From a checkpoint of a small audio captioner: encoder norm groupnorm, encoder depths [3, 3, 3].
Rows from block 3 of the audio encoder, named by matrix and row number. Each number is 128 + 24 x the weight over its row's rms, rounded and kept within 0 to 255. All counts start at 0. Numbers have three digits each. After the name is the row's rms in percent of the matrix's.
# short0: shortcut pointwise conv, stride 2 (encoder.blocks.3.short.0.weight, 192x128x1, standardized in use), inputs 0-127
short0.72 113:130103126131107159131113127107111181119112115125121125136088137121125132116101123094118125116124123107115143090103112110118155145186118122115129130130113085091154150047137121112124056138112125136127116142132122116159146120105121132125168147135141118118177144145135146108129117135133121136145107122102136139120113116117115125117228119122135167133140118130161115133156129125138238140115
short0.73 109:093122125149117149151113131106121097132139182108111097121121115091123132118181110093116189147160134128145122136161124124148145153121090118104137150127112079145138162058143146136134122159136147167170161143139160161141138155158136152141151108116122138147113155121104140125122228120114127182142112103106135128127152093130136119137148122153089160123139098133120126119100119149115141120117
short0.74 113:158128120095128113149131108138133106140123104183156149075114133122154142116122113131134103235066098122139133129125124150147136145113138122131147118101114139120121142122143181120123124126113154135116079076079163122133164083143121129123148142148163108136153085115123094099144110132132138131130125161130129112173092081171128134150170120113123172135141125142153113152127126113134129133116
short0.75 135:131122097134143117141130099148121110149229096115127122167119208104110128156092150122128105134135105112127100131124119080101107144143122145143175118102108127125151121117124150123125126109105154135151095140118139128114108135165134124124124122122130130110119140113131168058123123145115132114152159098129142147142029113130136104132120114132134107134132144121103100138105123073121149093144
short0.76 100:125110111127125120103142132122108105113075109117161107128142104083157143124126106149152112126132121138116145095091136123174111133163147152156122129115157147137123127103137132138120073097134162127102158125124141065135114100120093143107109130142130081109123115080098176090133173116122147118151141135131132148134137108174108138112108163118133177141142121155142089061125131186154150136081
short0.77 094:119122148081135149147115077119106096152092152078106168116132115130124099145124135101135080142128121125084142160122162093105127144147163132157104165115146114147129126159148141172100112113104125117134144117163085125134155111078143115114168135139098148135148156142128139125083152181097136087100173109119144087123124156150161139117155132109113139105112153138119106158122083087111129131134
short0.78 105:145137172127120141191106148117118131123113155083162171126141145135170162101113144114116157097125125172165154136138117141149133105125141154120093095104145129126148162120114111139118121133135153089127104111099101116148122088099119134141120107161153139089151139113192123137106129103093128113106121159134138208136126144132125161136124128134090095132096080096122120105085134144084114144116
short0.79 094:143133148137103163109127142144104129138126147130154129143150119118132137122132102155128110162148131144155112135108219103125090120091122133125109082156144108097091152093142119181148113157141082143180130102123132110106116134135159121110151142092168143143135143119111112148136124129132106109131115108132056116127165108125110115097069087137124139142109150103168135112176112110100167123118
short0.80 107:106138142145140110113090125106149132194121151208183117118151104102131159115135101139135126149123136155101149119107137151104106139162125114114134081176128136174103103092158128142123093108118143090135132129146139096138133171095108129138118137083111134131099107129138143134124106121114116129111109135104145123112136135079106132142099135181133125103111180134135128161131136078155162077125
short0.81 093:138083088141164138127145141128113115141066157119126133116147138106102145141143139104127140165190150113102138123102124143111170136104135131144104096119144109131126104152116107098120132140163118131134118132104116132152126109092120067141137163151128089124139077179115123115122145152152076129168094133123095144081140073130152121141129160120123097117141103090093166167116171115115140140130
short0.82 098:094096122121163148131135129128126125150110121137132123154173114090106154070148130153144143137135113111115120108137136100127136116145144141114129134116134153169112066121146157141130156125146132145095129118120131153155145131117128114111126121119122122101138137118124119151063168144128169176117128075149147148056120166138129136153121069134111138120126143132109163136124140034106170136090
short0.83 066:129148112139119120164137133104121127140107180147147131133118119125123135136138162090190086095110111127099146156152136133158141081150136145121098099109122147131205127146146137122120134109131137131132153098099106120142148087144169112123203054116160090116152138143126152120136129136117117080144113118129115137131115073155131131156100139158137111191109110143129102113143112122137116129114
short0.84 100:096146127112077104124100165125110110118120122129096101125118104129099111155145110192122126127133124113166108103084070109151168121143137111128116120126145129154137121106089137150107143121140191128151108116142140135095129154107110155134101117162138141167168114141146067146126125112131118152134132152144129145135126087098107089130179158127130116149118147159105154114103098122170100082080
short0.85 093:097069159139159153167132126138163132111065102166122086148145112121104157160119091150138140113110161093168130110107134123110132150109111144105111148099168135154139155126121156122083158081128127140112106132106133150095148140105089131187103127140135166137151079136107132098148099138136182132125125133119126108114084125150140151101129142111110126134110137116085130145089109140121111134160
short0.86 111:111094116253121103129030130139115141109123127192038109143131155160161137135122130124102141114133130149131124124114118134125109100128136133120133150123146124114124143108134135136127159131195115113120155173116124110142102074118128126143110129123132123114115125116113128127135132140114121093095141102138113098118148116113154121128122119147110116134154139110127142123130116145113136157120
short0.87 111:156133138139140115111139157172106163120125062152143111135119113095145090147157141133172103131141143134077115101105127138175130138092149111122112163175150127131122117102105097096099100102115169106085141131124124096121147128099128115103127128138126151102140106113134128151154126115099095103128146136128077126088119192173110131142097080072139118124118139144110137107134173110141114103116
short0.88 082:131135124124105135109116104136114133120114137136138090161150137108125151121147152158157153144144147101118123107128141096127179120134149152146182133083114122144112044131129135077122145157117086154119133119111136136104142141110107145122082138153113129153161087150125150167083171142163213140152121163150130151112146135138134119139106186097115100147134099123124144135144111112116102144123
short0.89 101:174082120144112139119132111181147124146150117190161098163147135124140143114106090145165105130112108173090128140118145128095096129134129140137133144113125115115130175122147132115088134104106149138100160153116106127151088170151142122190088133103124110105133138105165128091173150124122068132098103111131184097124118146127118111111086113139118145108138158148152126132137106148125145105118
short0.90 100:073152147107110120131120126176128124143139164130079110154090102140146154159118136105117181113112124149107137120106156131096108136115097146124130145133128126095144142106134150140143144181137151147133120154150120135130084198121144153132145186138128152176119127129097107091112118078134104156131147111133199137141112109140106156138145115126097151128127166129127175113160128099139126146167
short0.91 099:117110122109123086075072117148108145132081140143130117114127127199115129100100137124102127162088101124115123120119129129144169179119130137190160132147114194088112127125126104155121124190156120110111137151162158118144127141177182102126145126097098119103122139140139120095122109117153133103123147110188121111126119107102115129152106120116160153131131113119133129124141130116151125098140
short0.92 099:113095153125185135129146120130103097116097121080089122131131112082145115171097109129117123129090117101140134107088133142123117150122129128108119130168103112111129123146124142132131119113144102118121151153126137139146147147116111142150122131103115139080122150138139122157173190131138075128244124117155107136148155140138144127110134150161130155129130196110133117141095129110104131121162
short0.93 114:127176146127129121145140108142104111176137130146124138099173130144122097128109134147116126126143112149139118121149169123150106121084112121113132117141105120189097117175141123107167077116121136128151161126129150178086074167140132146186134132138142122102131128098133086135112144109138114111120127129145109128133152113137117104116147131105133119116094136157104116116148119110121053157216
short0.94 081:124130149098140138187083084147112114138122116139079106152156171135108196156111148153089133128172134110147136109126040156147153117132107135122144163113140098152128163131141106116128105106107146132128079161114129104112151151156147099168150100115119151133104137158139134158104074139100144128152132126146103109117122131136124136133109128138113145123117134104146167113104109139131099086126
short0.95 101:125124128123131127104129133116128100131137138129113110117139129135102119111057136116152143123124120141126137105112124185139132124139142106139121145130146188158095154082126131125135104119105140143124133151151129118104126130085135144133117141124126131124090150117126125093137131116109110155181130123255128108126124108145114122124101155107193116152123136127126117164116144127156096139104
short0.96 079:125133128144142124110115135234124111097150136118126121095127142113146115111128096137089179144152148123127108090116095116095117207106144120113113136115134115134112121144104102152163120111100120142117115129164123138122136143119159124132162187161111151141135118116129090133104114090115134123113165131141097107146143166062118133116128132105149070107134122092157140135106140120101110103125
short0.97 116:127127090144100149125116121170188137113143177138129143135094132135146134140120148130113142110121137138143115168123129136146129112169107131138110131125144112111120128124079115128079007131097132143098119149132127197126116102107137106121133125143128157096137132149113142150132158118140120134128145155135134128110137124114222136153129127135159126127090146146156118110130089096113126116111
short0.98 095:140125120117127118126098128139122108091142130139131104142134132065096137126155174181136094124172119101128121139119166126109155107101111092156119149160138188146164169155144156175153153109120166131123092129149115137123094124111122140126138179123112124106125137170108150170212143107141130148096107087143148105133131110105122111123165085125116116156125135161129125102116122132151137137115
short0.99 103:093130096115117175136097152111152160156151149148153148135162140142140134115117115107155132140119082128141150084117116141145168131163133112099161128159130139099117099119118096134147134140128105122128145119147097155136115142136116147105107107128125137121176128115119119079171146118085116127117132131117208123187171134113158137125169141151170142125135185137184119136115145091163138161112
short0.100 082:124153106154127156119152140146170128124141128122150147145138126107134164092103123159103127145102142178100166132149154102172157153158143140163179147110135162154138064120145130140098159178130124141159117145094130136134148138173131148096163141135139128118154177148116173162071161155152191142155148136131141147133110115131150130167132136134127139150155127143153113146124147136143140143146
short0.101 097:158104173168117087131141142158108126148143118103159133111092136158151135148105133157128098104103166138105084162106151136122070112125108164149115118155152136121123152099132120150109143115131130128095114106114088135151136113124147111114160118156134102099131150103121158175159160129141094140126134122145116101068127181152122096171161107155133182148145134156102140099115152154118162108129
short0.102 087:127156175134147129156104115122095091105163139099153102173125169144125166161087120122152138138123134145161110094134143092152113110128104150131117095153134086128116130108122106106143137111133132108096088084111138119125113095161145084103164112122129136087142122141104138177205101109153152101123136142110153111131154127154153140149170116108114086124104133105128109135122155141161092102107
short0.103 102:134082104136133163125134179110157106132162121125146103128108113123128140131112155095126095117110099162168160104096154098132125160125103128148125139144146129113118118101154163131146095143133137169189136160119117149163125192125103112155143127155122120101080173144125097116158139116112154117123114144124096112112113116159139123134141107119117133145119146192139148082177173091118148162144
short0.104 097:121161133135142125112130144141140093102103120160103135135150121097110098157122168089142127131088064093120115134139098131123192140146114088164116143126139096135135157089125116168118112133111104139140134115150152135166137146130155115128113142165148128107150159142108144109110101110139112143129080173117120108132160140122118140145079092121133179147107156168174122146149209135129131124132
short0.105 116:099073132134155126113139120113129159101171140135162148136140087072129112102085177133103121165131070114126122138090100121088146129161144103161135181113153109128116126129119145092130144139138127128138122113129116136125095118103112098128124120130142142142132109122133122116111089093143154084104122109126127124161175142149151146134104146137144156124141109124181120114134141028128100148147
short0.106 099:108125104113115068115134104146099102153150124125137111094127114121127105111133154121145091125127107122119114148144132107107085180103144150149154127122098095094089136135130083134100101164132098111120118170134122114118160099166167087146140105145170121137166119137109166155209146098131154089149129123141114145113110129105115113156151125159104153138130115150155168140150143179143133150107
short0.107 077:142122108140134136130128131116148079126127139108158144120143120112135167067127095158108106127159100145129128109112159123105122155133122148159141145062144147175154027132155109095122100130140141120168115137085138139139141126110141117167114124101112120135138141155150151100064145104127196116099134135116130118109130123128127158152104123128123101117109079142112113150111136170123112137110
short0.108 093:108105126142137077116136153154036158126124161153123130126113111130126110136131134131111122102109121142152092138136151110149113130114125166125108154094144119080147136137114115130124103117163149172100113112120117071146134116118122108111127102136117074130145113152115141111157109123143142138130112123127139104132098124124077172146086174128174121160194107072108121173134115115130109131095
short0.109 071:100090121141129129130151134117137146110054211131147132136114133111106067113128109142111137144100091152155134111150139119109111152139112101139143119181133138097108133114152103107151127112136103155113124167143147142140136121145138144148142130123127119136118109103104183128205116149106128124125137197106132135132092114100139168101117143141113097116172111137158125115168121144168123133154
short0.110 113:093122137129145134151146140118105133103171111121117172145122080100107169134127142113092147122086103130116118087113112128143151096136142097114105141134151140110133099106145117132122114159111091131129130120152112129173116104102122119129151124153144110115135117147142064161146123110124090162148107124127099135147236125161140174147098111151093121111133134133102124153153125080172116158126
short0.111 101:089119083096128103113105123124139138147130166122119125156127164100121143114128130162122128138132114120141117153095103082129138154125130106149158126157196115171135187129076118095143126109111157135113115119121108097104126124140140143111170105117161169127162151130102165118090101177135140170106146112123111122139149093134122161094160085133160157128139128147171125132133100150118128118067
short0.112 094:182159144141173149125158119129147138132146142100124104142170178102131155139110114160180139124113071154120142153107125094122099153107131131137164160116169144123101120166117122110090128145078111085108140123116136138116126132102126112114132114108144107120170112140130135113060135113154114143109094077127149113136182121145149152108149085131122169146151151099158108134139150123132122117160
short0.113 075:099142108136124110135130116116140160087142144119151156122173159123138161141143170121209111116097081131134136139164133145109140092085115136155117150093159156146148176121128146125113125150156189176111140109089133101114147106142103097127118096105200147159123110165106129135148131171130135121135131141142117130127135093144130100113133122185128117166167126138142118129117129148143126135132
short0.114 109:097122157136101148123128077138114178102159156085105152189128098132099171137134117071134132115097135124163117112099112152134129095114138134163120135123163150142114126116113118124119114138140112107151131101128127120156137147115106107117146116105134093104115148150137070140134098175136156184144121093121081136095174108146118192095125103120122109114135132115126167094148118154158125138121
short0.115 089:161129119142135137134119127121162159158118174119085151138154138168142164140105131114116133123160074111139123137149073128166117094112098147129081125093190124137140106104106120136174117089131100133144123081106097149094134118161136150123099159120099115130086092185138133142143088119110113153144164166123109088142130144135130128147115127142113136121142096155120107118102153164132150120159
short0.116 090:157111127075130108152108124149139105096157124137075151104190153139131096149145147140107128082149130137115136152131125149117125161140107169132099112143144161110166155124103121144133174156114183113123116085123135122173149146143146112158120104146103125162164132095155083120122163161178111161154106114154119146138137090120116142097114117162116096119107135104115154152115132102096106123113
short0.117 100:142149131111120134159151138129144147109200130139113149221131151103122113141120111110138168089191135111142116144127130133102121159123136114150143135099108105138155124090136087093109100137104116170133182117117168129150136166119130116099144138122170128138116152142140106133146089137106182125138138093128149131159191142114104155131099130135119101130137076134118154141123117138134138128114
short0.118 085:137171122129095108133095164106123113114152104111116163135166148140111113102102121145136144121125131157188102129112136214129142119143103141157179136119133145101166082160122126117164199151170108126150143096078123109153144121156109133159128105134115134130116114143157128128113121124168169142114143138144118117141121148111120140192137104101141152131122147138130122152133139102129105122078
short0.119 089:123082095134143134136161158098127118131124147145120091137174119100087115111127134087125125144159151144138170147090130148077105121093124126138086165167143141118161166159132112117149121166155114136062120109095153113160125171124107100130146126168123171148128157095144151096142136135157145164111134159127104117111109159133105124163150137139166106167120111137108144147129149122121114101171
short0.120 117:161168127114145147138112097096114122097139174094109096095133148130102122142183097131124159169121130157118117134147133118156117151135133100132112162126113148171121105179101091110122123074108128111131131123173114113115076130091129165142133117124160132097138146171171111105106105116142147126094125148129130147148116123134156097150113062133150118144136096103086146085134119155141141095105
short0.121 103:157143141117123129096118137147156167115106132118089122101130136168143098141087144107121107152095150182138159106119117139118154118120153134141111158120142091091137111091162124119145136165165154121151136159092134123127139140121120131146156150119155163144112157141115093143216183135149172124148139143084099107145102111124133152172121102159104142118138106123108111080146118149152132113096
short0.122 107:131149097140123129106103123159137165104161139118138144128133107135114135139148137102139135152092112122117145121154128154138135127141158114127083155128133089164141072128137161138171105166165119114138125116116130093204169105153144114140131131140139116113113144148101068134095144108145137145117085135116113145138133112166093147120132120133117124154121104163104180095129116082189128191106
short0.123 103:135124147146145103154138148129112115118117094116122113136126168161124125122104113105142089134132114093122107101102114104115133114150124147149104114128157090133172155103166205105144103156114147131126163141136140124108097110107068103122118191095085118142094142102107147104148079110117147174112105172112125127144127151125130100124158133157134193132095140148112165138126140143151096122142
short0.124 102:158144183121154156103158129068111135105151117096110124108100131164118133125137127120087154130099119110111121101099099107156139125117127175110102128113113138137183106133150108127142118114114148135113094126171116104126134169122132176140139126134127126103131162090105114123142156111162198151135118141155118090163091092117124121154114125150112133133107134119078105112191118166097134159114
short0.125 115:128120124158108093137084160168137130112096137113111119255120129106148122140131111127134106111110116155109121132172117164119127129128167148113112122104121118145093127144119071118108120112152124157116169086129157143141174192172132134124120124102133131125127134126148103143121136116124128089092085100145113126124117093155112116116110126127169140123130112129115130117093122130117128134116
short0.126 095:112115167113129130102168127080129112091127144147090131220129112119147146129113091131106123094150130115130124165127131117107115111115140117123145125123156099129154113136138063103140133122110110126114175116129213136112150148128180139136130072161189134143149120152114129126140119112107134184135129116145126109121130145105104119118111125118133071158115113131166112129116150149141113118115
short0.127 086:115113164143117112148097116134087112108110130115148093108082141115120110111148164137112124169120168089118105106114095124121094150177156136126127079137102110099102100114117137102134122117127130090127112129102137109105089106102108121117157131161162105097091104115118120150172121101124082125111138093129079113169120167138121092111087095121109067118151160093119088110123112140112120121122
short0.128 094:110130160128123139118133124124117174136115154104101155145143146108067133075077109112113159129118075070128122108133128161102092118123147118102119145087118177109131148122099135118129134127113158152091129130135116123113104120087121152136157116100139128131145146122129141092111154090106163150185132149142134084146112104121147161154090138149149152143112138166128124148058139122163145103120
short0.129 091:090073139141130123143140110131132178115068083124138126118137076082112125143155090108116155126092148169129159167102129124115131114095144146145064151116144130116151153123122112137126137156123105122095105139138095120136114146130125139127126136126156147114144103155155102138175149132136103135114138112166106162095093112152106150096136116141158105150116085186096180118143117106148142141140
short0.130 079:132111153127136141140123140146128145169103143123110125118132104105132151162179099141110144132092117144110124164120141131115123110103135147123110097089118102119140129133143144105101126171107110127095114131136099125131112163087134160164150122158124142121135134086149125083037128101152227161104112094124118140123087124129141088112141112158160148161146154156127140142108099116127114115113
short0.131 100:113156157145115125125125109107148116101188129122115135099123124150124160144137079150108136127118108119123125134120107159140115121097113128092103133119131142140135130119141116093153123100121174077138128114128078118147147128141155184113187101144136147112109142096137079181148127120129123122133078083128126143133162118157116158035093131113106158122146144134154108086131125088137139118116
short0.132 092:131154108098150131128102099084140114107127151096084138086115124117178117160133132154110134110101155112127154097128178122143111099137130122107163128110119134121151156095107072153109094149108157130136084116138106167143128137133091109143129082130111161111122100131129102180088118188137125115104183103112146128128117127137126080100127093116150105112144123173140132124144106140088098123141
short0.133 103:102108149115121118141099122145115153155138142125134136135133143145129121135084119121056115117080116135155093095173120103097137152172067143151150108155112154109153132164147106135167122140142151105150145134160102138102080127098153101134131115169126148106169155171135131133139100117196101135068118131131143130167131116132170107109132090159143121149119125117126141139130111109112156148114
short0.134 105:132158140132103133160130113113143100129135187205229128146112139115100155111098100138127141149143107103107127134101117137106131125113105117138121110120134123118133130131122144163107142151156148146113125144098119134094135170092138157135124131101099139130123133128111095118114120139198135115121170117103130091144130130100163105130153125166130146095187155111131172131089126115138112097145
short0.135 102:158134144133096126110121121146119130132104135108123124122101165206097114146125168158130100149127128100131127146115121143127146101129130113239135121114127184124110094170131134128118089135101118129104149118125134130111137117094148109128118119129114135098095116127141125126145046110127133147045126108148153151177137111129150131106123112126168129109145111118155135106119138123141131114119
short0.136 102:155126122122085124110114107131125095114159217110113125144118112119150175125125098147125111128151117105132148139127123107126132143112133135125082134108119160133125064106129129111122121159133150150148113157098151135148157131124130122168119129108128152130128125123137123132017134136144180140131111144159146136118129089116125155143124141137091066075133089109104155141095131137111151124142
short0.137 093:111126141152109087154167140091081118128137120107174134124107151128145151149155123070093087119126126163144107147167145104100114093149115136142135106093108106115106072117095144107136099112160143129120148110153129103152148126132167150110075128134100109109106133094127125117175150089201102109130156153123102152120148109117102113120112125111175129122105113117153133086157130121115135112119
short0.138 107:137141142105120179141113050173119148112121131109089116145144145126141123123113150105143096123096138109106099192120140143148121152181137132113116120099144100136137141117084139142107155120126132141118099178136087146118112105141133112121107143126137150127133120149149096136151107133145143163168097158190098094081119135121144100127147133109158149135149106081091103138100101150147126158091
short0.139 094:127116111137141132142128110108089096094118117105158117141145141107129137133135129032120149140159145152130093111139151134128145147135102121131165115099121132110135124160130103116129135121137139140104086126145106133116172124149112096103082103121135138123113094131063119137107147199146146109150119121161119137141171117116134159123139109070148104139127095125207151126163114134107149108160
short0.140 086:131129167122113118122126124139138133122128137121102134111107077117130125140120116203127144108065121121085113120062123132143118119124125131094070114113137127127137114128103126125101116145133148102125114151106130127192111138089131122122125112105123134123126167057220112151124112093164139145105172145118150140136103112144143090153105110143125166098130093128100137126120119138159108132129
short0.141 080:133136158116158125105094095078106104145132131124093108113084098157124109149126149189149127144103131120134105120143126136145118091111138095101151123148092116137105120122143149154118134115099163129135092145121125147195152135136146083083124149101103126159116109104191127131060130119101126142121184141145127122103141147144128059165155128158143148093148134138122137128110120143142119131112
short0.142 102:132147165116139151131153099087155133141106058113135142115104123152108108179122147133138129143172141109143136120159132157124109107134134131106132135160156131137122116132099137141117139144130109115104119134107117149111122118146105074114119132119119119122118087150119125141235114124177052145122079094096146124100107121125126083073133123139148139125162164132121103125128148139142142137116
short0.143 089:106133149138086135147147137127180128118151124123124133124138130087127148113096180124130116163123124111120168103127122139157140137119156104079155133152181093122094129088136148126143145120166157131123122120086127120132173118085137143172126127143126133116108155125116143117130066151100129159069117117076132196126146141143102141145087155138084104141122083111124129123080141137105128115133
short0.144 101:153099137112183141107100151118119113116120113091186146122138140161178126101083186133102142133126105032147133104138122085166099120138133109091107106136131117126141128118116120133139140115119116093128116109154135139141117148108124143124141108123129101147108121114145126133125110122129119122109114129121137249133142125133123132134112144135124111132116140108128097139082130122118131185124
short0.145 101:112074120089135153145140139129163136116100129122127160151174146124132122112123132109122143128156147159106138124118135142108112126103176096129101118111129145102128127127092091146118163166140167126188114169153158154106126080107113143115129081144149152171163148098084143121126122112142133154097120119124133142163171143114140150102120164143112144091140069167150131179119141084124120122147
short0.146 113:143108126154114163161160137156120133095160145123129138131120135144137101081200141098124132134141135102099172145133119120105187159133095121148156090119147117152168139104131147121120072150136118151119151157164155160124108130118102124116111118117163153086119160096088157109120132119101152139129129150086153114117097143147044143127105112154113105132103124148137149115134119135090113144130
short0.147 114:114122145095121117124133119136138161106149142178192136109111061082136152105150130096097149123066091140121137133106138166109138140121097087101088128135139138132107127118163120135131120095133079128129138094127111093125161128093117149144149152133127108150115103135140076160106146157169116124148128116133087141129183155128118148103120129166121120134133104122162186116155142123164131134127
short0.148 103:111122126108150122135128141145136140102126139154137145121146157097125150135119131155144145130140133127114144148124129124145160121112174150160131121137099132092152083122132120125154113112117134115142126112116108118171135130121120146120138171148142113130152124109152136169142143172147122109097134140157134090099137175128148144114255104140107085107122131106141165141126102083170152128138
short0.149 124:123126103122125073145135125139074110118112125114129129136121113124123121103136112141142117116131125149129108127153135127135115142125123109118107143109105118120114157124145118141116133135121114142122119151141126080136136113136140109137137115095124194117109114120113145132127108113127109141130122150148119125111151142160255132153130134115150117153105131173140115106116104125135121118125
short0.150 102:100159152117116180138255141122131101149132135056101123096150158138136109103110119120099117119107121132114093124146107125103206131126113130146121155154115145118136110125125152115120136139159136134116080126138096145147112101119164134150107084139078118153113123145091091125097136136127116123132143142098127118121126121122119158121129123116139128089132128119118111132142106110161126128129
short0.151 091:130094114135130132136160095136138147118067082136151126114132072135133074126122140132108151124166148157124129136122160123142143141134125131139151123096121117131133092132128150122117140170118064169148141137144109132086123120166123130140108112128137117130125110129127153104037140178122152135183124139135122133095100159143114139147123066130119123100131085152089158128141075118126104116141
short0.152 104:133127113125094121096129118102035126140115148143148128150107121116141142113128133112150136127123117153124149115116119096111144123123127098122135131123128114115126136152139111133142223142121117093083109125123152208144127133123124110137151139095089194127098160110132147108123128138135131118130111124109134142137133131190121142138108127112114142141114116201152135134124208128136107114107
short0.153 115:134119155084130130131177099117125125107148118213142129074129081140124122123111120094137118120139129159120133155111148103116111117146109105118129120136119133141147109129151091125149132108085105080108109113104197124152134132139153125131130105165176150112130128112140136125119136137111103198123149115141132105127108141092118096162127125122125044155118136134184112143123123107133156123100
short0.154 101:126142129186127131137151111119163180158066107133118145099116087115153134121121122136096117089119132077114128121095114114088160111159136152135100124071129104136122103131136123140099158122127164109156111140154116147159164135138121078158116132146120072100134118075146142158093125087144156110131159133172130095144136125136127118111082109069091123146137137132145114133133126106131129129138
short0.155 095:168133101076095113136134115167134110079111107126144093133109101143121119132142161134156143201116113144130119136150121159115161198146132133119144084110128100115095108121118124128143140101168170150108115101082174122131163092125130146126141147184141108129132157126128082109114147124092165120123130124135133140206111100155096139134099125131140149118136132142103139123117104123114106133125
short0.156 078:135141129161092127104134141178142152109150190114134130145144159119115115102129152098159104165149104138171136116106147131175169128140151125165141135150125122150100110156152142150112138132145150111127162107093139120161145110142152161086118138077162134187140159134156128100130102175110101125161174187151142130143118138133137192165107145126122120124115127132140128146135114131149141101144
short0.157 105:096130125113107133154157150114116126101134140123117130123132160138180132118218146124177081124109124105112097088130101124122165139137108100094125171135116159138136153131150121123137117150111116152119088130161105130103125149216140128145133128112123131112126134135171145135106082103106125111077130132130103148135156139143141162129116164139127140116140117121127140142043124130121106109159
short0.158 091:136146156141111132134087152102143116153123112162110123090080135106118151143082109124120095134123132102095127152170118128093173110091147137121123145116104086126135147099150142108119132128107122126116125134157125116109172144115108142148106110124152156190131134136156157112130109079103117134106110142113149095140100148106164217166157168155163112129131098167116145112120102141132138108092
short0.159 090:149144119117131131091130135142148126148152106098131121143143131148146130154124115143174136074151127115138114155136133118133133179141110136145148131181129134133103145150130066141111163158119132144091087160140141151109094138156137135173128200136129090127147127123125122130143104158146090152125139118112158146122166156101138163123079137136161101147173134157174162162104108179103109153140
short0.160 099:151108138149134124108125119154123145139139118130164107104125142118178141134153089132119069112153066107124148121139153098142165155119161149115169147106078150132140085134147117120127144135146158114109104095111113085077154097125149159139118119107166121120125133184122136105133120166130132087161152131167140136163111115124135139147153172091096094105098096156154173124121118148108129135143
short0.161 117:120162135147101123107126119100126123171169100118146131105135090105147121105165113107122110132127119115148136139114139148127125139125110127137156114127114123103104140121124115153116132129131105153112122153120112114116132101101130140104152127146127109128131167110097233152134127137124131167091165182122120129138073156092128129126109173096133140143127076152154124108131119237138116120132
short0.162 092:118119140121134124181112150121114126119116149104116110147129138099206096123097164130129119142168137217073139130127124119158177104129130125135166123152113107122157151107087121148129110172095123136139134144138113100113160140181130113116129125104148117159136117145126117139127117159096112149144141126113110217125126150146113090118110107122134143112116132116119137123144139151146070111144
short0.163 090:149119146109102118135107101075118117136134130086113115145144097129134131143134096097134121151109115132117117119138151087086114157132145092125123134106128121102172124138130222106118138125089120097127206093121093121136127114117151100111126064196144105155137109125140178111113129160143124080114135119127110103099119089111109113122110116116129111135102102137143108133108117107149116134149
short0.164 108:113134128126123100135133144128120129123158139147131110118122101146094117143126115141116108111136130112146110113142111156156124104117138100175113120124118141116135112255109120164101111140093114148116157124105108089104149122161117129143126119128158133107110119096125124143096101114147133152131125170113107135146135138150089144127109116115139102136115114158095135139068125094101057111122
short0.165 089:136102107116131140146105124179114096169150141143106103165145124161139141127135161122192185148099130133090097161115102133126142152129139115132144135113124123127169081129140071155163145174156102110123110122182127135111101081125166109108108145123116128074115143184125162129101093123142088129156139118097121136172138103138128142121121121135114144161141144096109136126134128169139135140123
short0.166 106:103164121147125150137087115119127118154161129137132103087128095136132138145135081144163131102138125082121095113096128129107130131168140156129158160105105131077107159143146106120116123118115089138142113117098101141165108113132110122115139096124122132099142147089098098152126136087164178159151114138169126142151163066124168165118159129125113175113075099107142119144167105140106143110144
short0.167 100:134173138107122125089122149140147151150159196128146127119162143143110142105073113086140137147127089104120126115113145138145133154138128107124119122097120167154127152115139118140147106164128117126090154138113131118117194071130139129113143114104172137116127112095108155159134154146157124140175103155145162116107161141132117114063098167097107138122101106130182149108133161096140131118130
short0.168 087:138146121154134153096157130122177134154125170119129119111118152127119119164077099134150136163148169111120169126114174136145150154150153123146134125120134099162111107099117162124111135119125118145157166158114163142155126085133116097091140116104143111160121101112154091145155098125126133127088107136050155108146162102138132139149075085114143145115098134134133159132095149095108092128096
short0.169 096:185112122142102075129143117130091127140140150108105064117137181131130123117129107158119096116141135116156098137148116116173137135122078127128165128117135112169152168099094156144142108117120118123095128096125144086086115123091159099154122122141121101164119103120164168115124100159139126160157132136139156108137148137123095123146139111158101157112147130124165132122112106195114097091127
short0.170 109:150147122129137122127140122131117151166149139139103126125141127119143118138032130136108126130136124139123139113158120131109139099102126108140103124131148094154132117113126128123131120104128161135124141141076128123129126131088110150143136126121139163149102144127147128134137218112125139095255147149056125119153139143133132141145119134154105126113142140127125115130130155157118146122135
short0.171 099:136091092125134141129127098123117107113101160103130117093139150127129154131152128168159171140144144127149132105163095118182136071108122153105100132147174125191120115139146102073134121115118175110137100115130102118127133158123121149123101076134109122164118167109158123088162113166108089131103130097115095093110084094135126141133119113133141159125136176153156161118123121134116123110133
short0.172 083:140143150099130114118110128121122151166118148122129149120116102105141157147107119159133147106112148119130141120144120124117107092119150107129135157108146097153189161094104150171099132109131158102118107137169090125094106127158109076128137120130116139119112129097159099124099099082119219119095186091106109102140124141114109074125146112142175165117130147148135110115134141157135150138112
short0.173 110:169114141130100150122123122158166143100174164100131076081123206132146108164142112144125119097142127096104176134110137073143094107124156139126104130118135090163155100110143116114146111099117143122151120117124126156143138115108100117142146129170147133092122084147165103113131118147129116104144133127137122121143182126139161126153067137134130103113097157143145094118153118145149122088117
short0.174 113:145133139133102134153127156163149129121156159163134119103133121139159130158151122141146131118107128135122143142115124141140141114113153119149119119169120120166122117255124112108132114111120143121129122087148121117126133086087118132145121110134151090160130160158144174147088101093074093107126125177108136143143140135114119129138113139131100114123135109118144141112106172147111114130115
short0.175 087:146139130154103132103130128137129115120081160123138107120089143109130133136112115150156147170126101113102124111132123094146127158129154158158130129153143144176163071148149165120106163155120098101168126115111120156151109145158129138110128123116134131097133113119117133119157151150141068106134089155123165153131107115142166113034135113121094076114143120142130074101126137092138157116145
short0.176 103:114154139131119129135133111125109130121117147117155105135128166174078143078100126135158137128160107107095118115081078139167109141145150130122142152135125129132145097142123119114123144124140100152148193187120147150122112114132113156124164132178131132073103132143135133119147101135114098098146112132075129132142165114097090153124130086118084125170092165108147097163120111159116113093135